From a checkpoint of a small image classifier: arch convnext_v2.
Rows from block 6 of a small image classifier, named by matrix and row number. Rows with one number belong to one neuron. Each number is 128 + 24 x the weight over its row's rms, rounded and kept within 0 to 255. All counts start at 0. Numbers have three digits each.
After each neuron's rows are labels from the 100 images, of 14848, where the neuron reaches its highest value: "responds to" is what is common among them. Only what is clearly more common there than usual is listed. The data: procedural textures in two colours, tilted and lit.
# fc1: MLP up (model.blocks.6.mlp.fc1.weight, 768x384), inputs 256-319
# fc2: MLP down (model.blocks.6.mlp.fc2.weight, 384x768, transposed), outputs 256-319

fc1.513:119136125156136114133116112161149148122112105130157126166121111151155124127086088165167110113103157109133091144107144149130144131117084164108137136117072124177084069105144131144119122131137135
fc2.513:154138157121117143131136142115072130106141138153146117100130158082135143135101136178118136116107099099147126116121128136099117111166131116100108161161090140140158130093146095115135137102141170
responds to: pattern colour: grey; ground colour: green; ground colour: red

fc1.645:129136163132160131119138101136159114069168174161150090109139111138080140128158143105118126106133154111133118103119092105098137096093134159129098150096113126136158172116137157102077123133148154
fc2.645:107135114096128112111121114139138165109126145117090143187103095087051118145148155136104120144085127160118126132112108119144112131126071144155152146127119141136082155132137141156068121112148144
responds to: orange; pattern colour: orange; purple; ground colour: purple

fc1.45:101120103115142164118161131094122116114099136140160094105110152116116109130106143089169176098139100152134130120114129123138165119128100095155093117099135157084125127165129157123088132073126131
fc2.45:162131144126098110141146128092143135104135099098120097124113128088160119123120128139164152123203129128145154137133143145115094164114137090151152115159103144113109136099115164142089107111064137
responds to: green; pattern colour: green; red; ground colour: red

fc1.52:127110133120127160149150117111118153102130130139138149145165134199149129142154199119147136133103152074069133161109091120114156101150125117147075122134155145121112161108101098133137093144101134
fc2.52:138107094125120148129098135167116138139133144180095136120126084149160120101118135079160174145143126102103108134138094173174123111144141126112114099107147101094137137127133121153136101143118103
responds to: pattern colour: pink; ground colour: red; ground colour: yellow

fc1.686:105108158139105149129129109107130157122133109140078107149101117106137117104098085107141145079139133144084105132124121105140096146165164134089099123116145143122107112123147153127120183117156168
fc2.686:176145133127058144092133124158132107141133159121111190089116167140126126141158114094079126132100127112103130191083111117166116195152137130120097108102100122110148122127041106087113129081156148
responds to: ground colour: green; pattern colour: orange

fc1.296:090140138153160122117142145119085095155121112095154133129104106119140128114115124144168126117147124143096157115092180087117120111127137139139092149158112162101117104151150152088103083153123123
fc2.296:117108138106173131143110101105122158154106138124122145155150125140107139132126119112116149132143142144130125156095101078116129128116103171105128118149144128084098120126120125115131125143132136
responds to: black; pattern colour: black; teal; ground colour: teal

fc1.405:129111115128129128107111088109120111164121105116124118091151087079120116167117143143144174095147135104147128111158165134153146145119118102109139125125140173117104079147086111117134180143172169
fc2.405:152160140109111101163112132103145152100141104134168141136103097129116137142151131176129113155180121171102141092156125111144117119133140128139171144091140172099131070131137107124106125145119169
responds to: teal; orange; ground colour: orange; grey

fc1.735:119130114141107138144132137134081170121095123125125125105116071126122131100168083131116112138147111088108135138106104127122121141113138152119139111155140097132098114187127105123109169150141116
fc2.735:137126116136153118152135128144130146158107102128126121103112113131112098148135113149124142074103111148111125084086114098125117155154142160081179185204120094142128095134099129105129140078114149
responds to: green; blue; pattern colour: green; ground colour: blue

fc1.416:148148107118093132165160103142107132126120153102158151123122099182146090137121148138135126122167121112084122113120130144120120084084094112123128122065123118138164092162130132109097153143111151
fc2.416:131156157121107152143102158139143159135104103150151128108134118156151157163114146156074118143161103139111075126133074096100122148130131111121138137136174138134132103147147108109111112152158169
responds to: brown; pattern colour: brown

fc1.427:132143166149093145186150127097145151114168134135100153127113120115140140129116125129096152105129136117100120162088147107118144180105113139134128120075118170112147127114151146092109141144156124
fc2.427:105097129107151135112107107146080109152106133134144102139136146139117105107171173075152157129083120143127147119139126147110147119184118127145110132127139109107156147098159154107082117162123178
responds to: rings; ground colour: blue; pattern colour: pink; spiral

fc1.462:118134160126134136104132131136099093152109117180142087137164111123110151154162138143106167126137100099102132136157127145150147128139122150120133127126106184141101130135095120105135124093163100
fc2.462:100152090128168131088154150122120122147130161117123098109153142126143142151103099081106119114113087156159144125180170093125099143148101104117171108149106156146081124127133148128137136169083112
responds to: teal; pattern colour: teal; orange; ground colour: orange

fc1.248:129159152126135173112100081123112120118115150110098121158140112126153104145137148139130128133168124119138077119138186142112162100116100082144126137109093116087155116133108141121117180132149118
fc2.248:111142119106112147130109164087108086137118151175198116107141088140167126163118135096078128133106141108139109147091120157113085134164086092121127086105120152126112143119166094156136110125143141
responds to: pattern colour: purple

fc1.46:108108146161131144154111119119131164097152112096122166115156121133133142147126137105137126144102130097144128118111148119161157119146126127120116108108131127137103107139124141170099169139168185
fc2.46:155117139135097161140069154161143121138135178160111144135137109101107116172184094131123153138109111124121092163120114145148122137150125112154150118136127134108113108095133147104110110122149116
responds to: black; pattern colour: black; orange; ground colour: yellow

fc1.468:145096148147147138136132099126129142152107165151130086120146127092132141140107094093128151115096092175141108145144148131123137124144126091144126114110110173138102148156162147147118110111139144
fc2.468:130160124132152119099133167122107157120119136162168136134112127125125117165139118181125117111096121120150092100135157096114122139150124146127149129120144142182127121140135098132129129148152112
responds to: white; pattern colour: white; yellow; ground colour: yellow

fc1.510:117170122120139169143117115102060141108116115105126149127129121091095126076172133118173148143148069126092155163102156108137132140120156134114085131133130160155116106147140142133120094146107128
fc2.510:172114119125120134135096110121138153160122133155156139142107117105073113170118091139109133183129146131147130137131117106180127116127139133128123182111144110141128139130133135124162144158147150
responds to: crumpled; yellow; pattern colour: yellow; ground colour: yellow

fc1.429:137117154152125129133135131130089123148105172096157139120127104109124117149102147126147139122113104146108094117110085166126110134120113144134128162130110123124126139090151084114102188073146147
fc2.429:124117146085099138160162116132099151114110108110123129066177125128154166097100105117090112139160119110141141134159113107134151121131125150130114091152117143156126138177138069134138130095119154
responds to: green; ground colour: green; orange; pattern colour: green

fc1.399:134126173121132107118164124123098099128134100099161109144135136135111123166160128099132156116162139149123152088121129113128107103120118109144133134091104144097147111163110157113129142102132131
fc2.399:154082083169135172173135132147151165125123113164141128074178117187138143122139125089135118130112117092157093129113148144140147116127162125131119106090133102115108139099142123062110130157140101
responds to: white; pink; ground colour: pink; pattern colour: white

fc1.716:140107128186126167091111133139117121102141092095125179145139115098098118156124104109157162111135136116116114119107143141119139160159167120128065137123105152109103065117142157112139152144160149
fc2.716:146116122101139132150154096137156115111175154147121102130108141142114135150143092119106107137064093158134105140155162154123167130095108138108156109097146133131113068113154145090072144141165084
responds to: purple; pattern colour: purple; pattern colour: white

fc1.758:113075169142167134159137088113112134128155103127123136109087142099115143103094203104137155096146152120086119134141133125179107139124082134125126117081111126110093105109113135072137143155157124
fc2.758:174117133138107113145101159120122133082155145107059106118136095109121072120177107125143153102106141113143096166107112126123133136160117141131113105145097141151109086103090090101095115148107122
responds to: ground colour: blue; pattern colour: grey; pattern colour: brown

fc1.717:119110134146123134092091107126143117158117105158134141101169104074110138126164164098174101115128138153127100109075173098146143151145115120118109124151121152159145098166116172146134159099130163
fc2.717:143146112134144110135155143157131131122124125109146092103123114142125146173130121188145134121128119156131148087111137065121150121129150143124199140125126146138114151155138105144135119187158115
responds to: purple; pattern colour: purple; green; ground colour: green

fc1.703:105107121156108125119142135134081142150102166118139115142134092158119130129113127161132140125153116114102113163098095137126123109097127137131141133120122103105123160104132109147112149128138130
fc2.703:096096190130100136173109118132118145141111123118109143123160106149150176111075116097106169146184112089134111146102080101166164144087158153136118105151138108118141102148113104114138132129128134
responds to: blue; pattern colour: blue; black; ground colour: black

fc1.481:130112135154111112061105140122119092074113124120105103095132126120099134136124121105203171063107172140128170135147141113136108143136142095145106120135179143144142135111121150092099146071183148
fc2.481:132153118113123134098174137113145145117123149148153145096122145155174130105143185155111121110120113090136128109117132132144150105158128124122146092134131151167151079138139083131138080119136167
responds to: white; pattern colour: white; yellow; ground colour: yellow

fc1.400:157086150114166122084124108142094120115125107117121118123098151116101115084136086098186114151114097120156184166120133079160142122115140093127117114146103129118083145172115147120130152114144115
fc2.400:166125138192111123151121174134137148114119128129119121110158105182144122127104126096130133106122135127110127144123111135178139113098196132133152154124135112152122085122115160144109164187114125
responds to: yellow; ground colour: yellow; pattern colour: yellow; pattern colour: purple

fc1.190:098097143115166136092102095114154101144183150135149087118135136123143141086139098108138117132114124170138162135088083136172153088113135142114122156136133116149145089129163116127119140170101147
fc2.190:099146141176128134145111125122095110137170069150114089137146093124120148081102143138161123182127169086154144148137130145157095084123123135166109129126128126119115101110147143147134170120129112
responds to: red; ground colour: red; pattern colour: brown

fc1.326:109148174153116126169103136115116132107115138126148159088110122097142111148100124146146167122127109113121114144119150120145132133113112120114068091150116115157115137121163118120073148094133171
fc2.326:136115121179174133124127136108125123101159121147096114159119124169112133125151111062118097108107171125142137114151121127120128108113093126119165145163142122090115105132132101102083130142096075
responds to: pattern colour: black; ground colour: green; pattern colour: grey

fc1.106:090159155153119117108169126097122096132122128144127118152118124135163145127129139150132132156097096165105136112168135087102115133112128128124105081105140169127165133130138123097141098122147139
fc2.106:125112142169119121153119109122114160168127133121117147145172108155068150158164145119118131148137123156147130147156119123112131105129133184130175116166137146077104108136151125117104152123119092
responds to: yellow; ground colour: teal; pattern colour: grey; pattern colour: yellow

fc1.614:138143146140119133146150115132147149140118116129094087085131108104122113132134195114122128113109102154117101142146105131095130120112103122146121126071138199065147126127135119129140154147175171
fc2.614:121109116137135112109122151100124091125125159148160121133081079124113091143071123091143135190123154143166137157126099158154111099158119152097103171110170100103081155130121128107129119121152119
responds to: ground colour: yellow; pattern colour: teal

fc1.172:135089136141134134140106124185114113120106190146115128107181149135107120142119141114160138131135160094138146159124139104175140146134105117128169117095111165147161167123092107135132171088114155
fc2.172:124172131139098107143132128080116110118105092072138100128167090138153188103133121160124158157159126148130122146115121128134120117107128131155180100128154150117098133121162130116147147166109124
responds to: white; black; pattern colour: white; ground colour: black

fc1.84:105169127143134110156143126093139144147152149129116117156095135143106145124120131173104129122114093118115137135160111077115106119107148145129093103136132128112137143092087089094133091048116122
fc2.84:125099119148146093113137125110109164142128108075113099157166140146066130156151142125145109103104139129138146128172143081122139081107123169136197147158096117110136116147137101090102177100152107
responds to: black; ground colour: black; blue; pattern colour: grey

fc1.386:160164130145138130103141105094138134128180134103148104171115100128147108177201073169141149127132150121143141143141119151101157135096139058107115090122133136140148151126129125141107138158141134
fc2.386:150171118145150119152140149127143121136082143098156152069145139119182129109106103103126135140136097131108140100126143154130077114115154088091159122138131162135121136147113114116122129131096144
responds to: yellow; pattern colour: blue; ground colour: orange; pattern colour: yellow

fc1.764:110128118144108154138122136108120139099142141145119122142155151139131129106164158145158111126161169156149133124146151121140143114121121085133081125149164134136146103078109136159137122066151147
fc2.764:161112114146119126156080187144124114111156112108125101114106136146154105140130104094133128110145162129116104135150112166116139108074112111130119130135131078111127136152091141134080138059093080
responds to: pink; pattern colour: pink; ground colour: red

fc1.639:112086120146110172168156093073139160097138127113089122135147158090119150108109139161150129117097136086108061126092139132140119146121140108130100101117130121104140112133157127153088139094142168
fc2.639:166146138147072122163135112122119150100134104116107109116152119160093141113145104107110091120133125109094079138123124124143132121090118169126141110102113134101111147151116123105099131114136078
responds to: black; pattern colour: black; brown; ground colour: brown

fc1.59:142124156163150155167138089128119177136133135134141131139134093111094152148135111127114132111097114096104080121137124143080128122148107124124122138128112106147143118160130157137118127082117127
fc2.59:125190115109084108123145128115106141104133104131117137122102128101114138114135139192111107108108110120123139119108101119159108121122115159148130108058116167159115157127124106154134131140131138
responds to: orange; pattern colour: orange; ground colour: purple

fc1.357:102124126164136145146138114125095133143096168150135134135149119170132147089144145093145123121154151123086103116122117170093149095083129125131142149172134089121141176091116113149087138106139134
fc2.357:111107147131150152187118149137113120147093125134146145094132140152171155115082125072096150132145116111108101143129082118144151162080150123092128120129167087112174129146145107115116144136119113
responds to: blue; pattern colour: blue; teal; black

fc1.544:124141155152164133101138120116075147146097114115089111111099090093113137096117118126177115106103095146132146163164171122126138146148151098151070139120091156137106120134131129139134135110140175
fc2.544:133138111159153102109119120161108128127125092128100119169149099105070123150145153156100133169097110176121148119130128108117098115121094124152166142122123139137140142116133122132118151129099126
responds to: yellow; ground colour: yellow; pattern colour: brown

fc1.179:077136127129105148122121137089098129098098121137155099141109151099163133103146112088124188107153122187130139127155155152134124142110138089156145124130138144114101114090116103129163146084160135
fc2.179:134133086138103124151099149106097114095143119141122133100079141119126126143123143152106117094113180107108120092099109123125121123131120114137118182128117154155126136155113132150138100166134144
responds to: pattern colour: red

fc1.597:098106120123142125113114107115092142103116112096153078163128150143143105102118152113121139121141103103105131132148098135092148117132115140140074082127156183142132121131122096133104123089164106
fc2.597:146104127138078121155112078148118111106138091139109105130158138152126158130109147118104156128135106137137086150143128127122119148136127121166165100140110137116138080078146119105125133103096104
responds to: red; ground colour: teal; pattern colour: black

fc1.117:154131126126134097107175146140098131103110129095168130140146152149122143156098108093184114137150131088147142135156131113119151106113135123134137123107125166127102115140137137124110106121131157
fc2.117:131102142135126142139146111164176149150162116126092106120146167141136110125153133096139122107135120095119158133128153128116110154121152120131120120113103137137132105082104113123123118172128131
responds to: grey; pattern colour: grey; pink; ground colour: pink

fc1.537:158109153116108143182092105111136130066146151148093132097169158104142155113136193108134188124161148124108118143119117144147140134137132143135105094088111183123131155125121139141041097114178171
fc2.537:102107103129159148096116131138099110113098178154159110117082133159138110143139158136116150127105144116111136109145129123157132125151135098128122160176154129133186138126162100087113154135107106
responds to: brown; pattern colour: brown; red; ground colour: red

fc1.114:141125128148109141133110098119101160078099100127104147124150156098130105148162128121152160120134174131133074120089143136124138134125133082123114131103162156142112145129134174115083120057145133
fc2.114:140162135111101110102173144118130150085161119154149106133091088115136108108144186194150095120136132089132153127116126108187123117140116157154131112118116164159114146133161114137129143115124124
responds to: purple; black; ground colour: purple; pattern colour: black

fc1.356:077104148145166134150150138086092109098146141131157097110099162131113152112105143078133119099146104102131160140153099103137127129134126114150143121139147149135141068114129121099118152138180159
fc2.356:138114123138115158144090113127138134151151144123110159087185126160134132120131110116119131135115104111143101143137140141104149114146149133144100064131128140131103109069113127109156098149130126
responds to: white; orange; ground colour: white; pattern colour: orange

fc1.354:136117146151149126127117122122146100149109134129144145147126130152141120141141156143138134129190170168147065135143155175153135132090148123132093127105121157120101144133135145154115136169168146
fc2.354:107146126110109123143136142108132141063167115108112153149119129108073160130148148171099113114106131134115097111146113119131091119095078129150146108124112160149123120104138132135098114110135133
responds to: orange; pattern colour: orange; ground colour: brown

fc1.622:161148150194118126163097116137115129055103108120154134118123153109154126094122114119131108133119123134089087135116140137125161132098135134076124101098146165127077107108130118138104165104108145
fc2.622:143114132171128103143105120152116118126146116130092126094123068135082160091133099097126126153129131128104129134133106128163130105149103128132138115113115155134126074152130115122108119111125111
responds to: yellow; pattern colour: yellow; ground colour: blue

fc1.702:103110125131153146090147136118085158096150165148111082110131135087076135149153091057111169130111125145080128125139141131117126137167176139119141110069095181127151106138124120151100130105143143
fc2.702:175109128164107145137122121171124159155156120171112086092171124143102165128084102093127131156099108131129153132146168135149126118163124158098134171137134095123156103105095138116124166136141124
responds to: white; pattern colour: white; ground colour: grey

fc1.561:118078135144147151145166110138127149112120138139128156106108126125152111144110163128134132091142117121136086123127120150127118139116095095118097131094129165130146115129090119118133168120179113
fc2.561:115124104125169129109090157117090102140097132180173116097118117131146076115143117097134174125154145115164107128133115153127110134131115101101129123142148085151151088123135124132102133120102109
responds to: brown; ground colour: brown; pattern colour: pink; ground colour: green

fc1.133:099123096126131122163134148106123096112101111071123129125161149090125108125108145152136150146126134152119161113131143123182149180101135091110136130123144156084116129136119157138123134140130125
fc2.133:147132126123116123142120112105118168167147125118145147141140099120098117195124123154118126090121112166111101142126140125090074143160098176131178129142105164124069156128111124104113132146109119
responds to: orange; pattern colour: orange; pink; red

fc1.258:133112106130101146123095154151087161117158128146139161125146113121116086100112201128150110157121088186124072147103100162114147109126146107159095120106159177128112139123130132119146137082187116
fc2.258:098095097070129118072162089134135116111131113158140102157102088084102150157132169110136144173128124150159198106141117113143112119156114146138135174123129140139127166167180124132144158132169156
responds to: purple; pattern colour: purple; teal

fc1.709:100106156122141146110147126133102134170159101123134137136143104105099170126144172119161132115168159153136141106139118117125128149095149162133102148113115143104131122154129164155102141117158122
fc2.709:116111131092139131127130090094118140108136121115098135160125103112078175115141203148104099124130115144139143128138100094143133156136093183165130125111146142133124153147149117147136095132131152
responds to: orange; pattern colour: orange; pattern colour: black

fc1.131:142118161136135120117126100137096100168148162138116114111119079151171108130132123135130128106129089182145136141156168149121106087120133155155149129153125175148112157125151108143129138130150093
fc2.131:148184139148098116117128161135093127096173081140108125125127128095134125144131171162123129149117115118165122155142132120142099110118109116108121108150121162167095089091139090139080145116151095
responds to: orange; pattern colour: orange; blue; ground colour: blue

fc1.162:112129169134096137132114106129123191145131079124093141124150132131140120092129108136137112130122168102099129146101135171172129168112110112101090113118083144099149115097121137098124116138183161
fc2.162:114140126139133094121143159099116122131136116140137130095133120136125090154087124147127159126140112112147135103139122135085080150193147104069139131122052125164135144142129112147116179152113099
responds to: pink; pattern colour: pink; orange; ground colour: yellow

fc1.647:184120148134132130144137097139114142112143138123121143159095134105128109113121114147120133099136119117131108101138086097112133131115172108088118122085122086100145095120181137107112136111174145
fc2.647:133176123151121139114152176160106166119147153158113118086134128153146125135125115121147097122114117145074136106157129123107121145113111130057156078118162126140142131115112123107042116124118100
responds to: red; pattern colour: red; orange; ground colour: orange

fc1.409:139150171160123166159136080113138121109166111131125151109142108130124132152159135144151181088108119125127107151154125095162175142111079099098131132095124147124110123112133119121117135136145127
fc2.409:125104123148150109110124122071072090153139127127144125141134157128119142107204117116199097141124116115136162070121116163111116134159132141149125133139141141143181139116163115107112115184136147
responds to: spiral; orange; rings; pattern colour: orange

fc1.657:121151148196155110119125076124115151107114145158146119120137113160128119113171093151124104104097145103158109126147123144133129082103134133106120123134127167132152142080122098136116115109151106
fc2.657:098122091148137109128147118131129062154146128095103149146134102111095112133153104108148162123126169161125139137166139151136153122136145146147152147133143132089115141127125143140151156104167137
responds to: purple; pattern colour: purple; orange; ground colour: orange

fc1.27:125148126125085151115110113122094086101116113105103113122099111118107137106151102146162134115141157109108164158134135116126142159071135125130104129138121174124109069163142136142115085134126122
fc2.27:140142097134121076133139127119157103155137130124117086146112097123139088139147130144186118115152148140139152124084109160128116125120153145145182154130128107143102114122120156161158149125162156
responds to: green; pattern colour: green; yellow; ground colour: blue

fc1.301:137126161191113141155121059152143114119081059101093127121120101096108095153116127131128105101132136099146128144148131124092133145099166096114091126128113125099098161112095121138118115139156151
fc2.301:086166131135127121131175119117110143117105086125112131106182102134113143133128127149119125125130110124098123123119136113154125149117099196130166046091148129161094141144122118149085118122127121
responds to: orange; pattern colour: orange; red; ground colour: red

fc1.365:114106126140107126121139114133116117137141130116130132104142134114086115096114109155160122121072126095115146110152165121115155149145088114102146113101131137105120115115138124146097123115152113
fc2.365:110110106094100125122121135053122126115143130111150115114136130095113113111152131078117116134143107134128138141096110122094096148133123114112116157179157151103132147145145102132087144185188168
responds to: ground colour: teal; pattern colour: pink

fc1.305:091099148107132111161127107124150146137148115138119119116132131112142145123124187147139125095107149142142108124092139109128132093095126135120104122123111152085110107125162154113123197152182149
fc2.305:095129109054118137111125119126144095103144140159124155150067124082128112095103175124103120166176140110150160143116084158189128150122126117163086137077129113097146147141134135143157117106133166
responds to: pink; pattern colour: pink; white; ground colour: white

fc1.207:121131147159119136117114110146166151147143144133156166142144147126132141124126088100147121127124120128165132102144113116151174113130104157162101133099127167100116130112071154134103136110095121
fc2.207:100112140119127112129153109151164165129122142124138125138128150078129099158105114104122126120128114150141133129120140111107149138119120074112161136151109102168133156138131104125080131149117144
responds to: pink; ground colour: pink; blue; pattern colour: blue

fc1.635:106108152153116145142129067109128100120162128116123117119131103123139143109125130119182114111077107117115132148140129096146134158128110125088111113112133166155092128126121098119118133154120136
fc2.635:134120094143101121113119097168090104157142120157078094137137114105113119156133122141104153131118140163102144193181114144147089092137130121142152147157106104125130131115114096111098111128139138
responds to: ground colour: yellow

fc1.332:103148125130110154152161081106117150149153119104108122100136167093156117100103113152140118119131122095111088127123185118122157138103119138124099098085130149158123137137130163124089156112145124
fc2.332:129095117152099101125138115133128153143175140111128113131113150146130106133142150146126122127087153121109149162172122105116109120137136094140148172181132095109135123118144091114123125172111131
responds to: ground colour: red; pattern colour: pink; pattern colour: brown

fc1.54:132115159129118122084146081119136107135139153108102126144099095134136138078160126162131116130159110130135160134130121105162157104111102123114129167129126194177148117152111148119110123128140137
fc2.54:118096125123126115139119098132126100151154108115075151149136087153093157125132145091137167139136150105138146141144102156153115147115084119188158099097130098125123149137141160117102117151116089
responds to: grey; pattern colour: grey; brown; ground colour: brown

fc1.496:114140127128137133126142115163130167090107131109103162144098146150144129075150164149141136134113116163134109157119104093109123136145102152112093127118103145123126110112112153129078157146191107
fc2.496:101147131084117107107116136084113144104136127122108120131109129061121093167116160124135142112061098125108141152092155130096130111162103120116165143135104150203118128097131146141110102099184151
responds to: pattern colour: purple; ground colour: blue; ground colour: teal; rings

fc1.682:148095108144164123130134148131082150125153107159124132100125136108078146120149141082146129112111151094090131142174166148129115133106129147133128132133115147095123126123140129084146133119191168
fc2.682:177093086180130150156101118169108131162123133140142096095143122150114109109089072086127128155103161104130126130120122165128125121128169133124097173087154106128150118112143143148144196125127089
responds to: yellow; pattern colour: yellow; ground colour: red

fc1.627:100132163108136151185172121122129123112135117109144094130130105139109134112098149130129145132122125131110115143094156082132162163118123111106141107075133172149076172136137114102119166183168138
fc2.627:136115113142139141166073126107129115149139134132149148145151101120118094142157101140126119130129137116141108158165133112093123089181113107110130147116113147100099148099134148141114135081143120
responds to: rings; pattern colour: brown; ground colour: blue; spiral

fc1.745:106146153175138126140149149197137130134140086121072135128086112119117131098101137106131142115104131133125115130135158168120152154123097130103099129101110132164127141108143129071101161079130128
fc2.745:157113123115163147107152128123088068123115156127116109130108151115123100115164118080152139155116107102152146125141106168079145161161146112111127128131145130128150157115177147147107117153144141
responds to: rings; spiral; pattern colour: orange

fc1.494:133098136129091149114101105101145120136167116137130125130161124105113095109163072083200147111107133122167160119117102126168128142089146153148085143165114091134179140130161145152117159118106128
fc2.494:116154108129160131115094105113114152129158152121151080107121117136150108146105105146142132143108153146113101134154137115070100131168109117091144121163111134142131116117117133097062168122139103
responds to: ground colour: teal; pattern colour: brown

fc1.99:137116110134116152155115104118156123127119125135118133123155130142124092155118105174138147109090138147137120155075139135101119165110137128127067122062131162156137143131151153126061138170121165
fc2.99:106136145137129097141128135101138124128137155113137089115097167142133084153138130142134084135125182132142163103177128154110086143135131105128126177144133103198097125099097164154088106118143091
responds to: purple; pattern colour: purple; pattern colour: grey; ground colour: yellow

fc1.212:104112150151099142110155132135103136095181111100142152091183118149144139157068109142146139131130150138086097133095124144160124126122119108149126115123091111123120108120112117167099173177116159
fc2.212:133149149105104144117128165139105151135127109120154087122110165100146090146143143149153132122113109138109115149101094147055110123149152131100092132148137152166127147108110106088094127182159182
responds to: ground colour: teal

fc1.325:136153129135175121129093117139111115199123141125098079098166105123122082145114086100132131118156104113120096125144101164169123149091163165112138131106131185107104154152086109117117127121161122
fc2.325:122128184120163176144098141150111105120130135142144117149096155119139125141107122088087136138148136100128154103157113132107161159096140076130116174180151124094155128163150129145140174138159128
responds to: crumpled; orange; pattern colour: orange; pattern colour: teal

fc1.428:119086119139171137101157091104117146133079131152124123128105183144151110144108106111139098086092116153160123136127110145158131103118104071118126114095133145119088139106130120132126157095144151
fc2.428:145158161100133145135149130133131146118122116140157137097131146132174140141095125137103115081137082117116101108115102083078169140161167118119113138130131106140161111138129083096144123107125165
responds to: green; ground colour: green; brown; pattern colour: brown

fc1.759:148139143143159109154142134180119135173106141136142104106108096115127140120100128106135152092148105150098121127136098148150125141098150139139125121130130163115095103128152089134129187111168155
fc2.759:125151112111149152060118142146093124135098184150160154141130126132129089149151112083107127147113107143156104126130163124129133111139136097071118111155122114111201151128165097138121185160142109
responds to: pattern colour: orange

fc1.713:145148140136115151198156135135120151101144111132102132122164137117127137136153138119095165129119148120066115134094139142121137123136123127160122132112156105171149168141125146106114121129146157
fc2.713:123168131142085135151109140127109138154125119133174106064122117153161124133145119223109138128110114109112093117116135104141120130170137111104128134092150114171135104135122119095128119153145121
responds to: brown; pattern colour: brown; black; ground colour: black

fc1.115:131167140141160119104148092154107156134067121137127119118106145140141143131179153122127130111100115137137123132133145121116137167118143091134087133138099135095097170108130130111112159087183101
fc2.115:109100158063080140151153092115109126127143147159096136141095171110105163111124157116114130125136130137133165114153142094126179088151113098154107132167137148137132115141122110163125137120179163
responds to: yellow; ground colour: yellow; brown; pattern colour: brown

fc1.177:110117095143082134118137114161107123161082091129153124132158166128168101150127146128142163126084128179174142136145136137112147097104136076121097144133141171143130146124184122109166159092136136
fc2.177:145114120116121102102191095146137118119113162122104124167106104102103150152161107110163085157131122156147192130133132113161156103121108129151149136108137123114091142130118140109126135130152159
responds to: crumpled; purple; pattern colour: purple; pattern colour: orange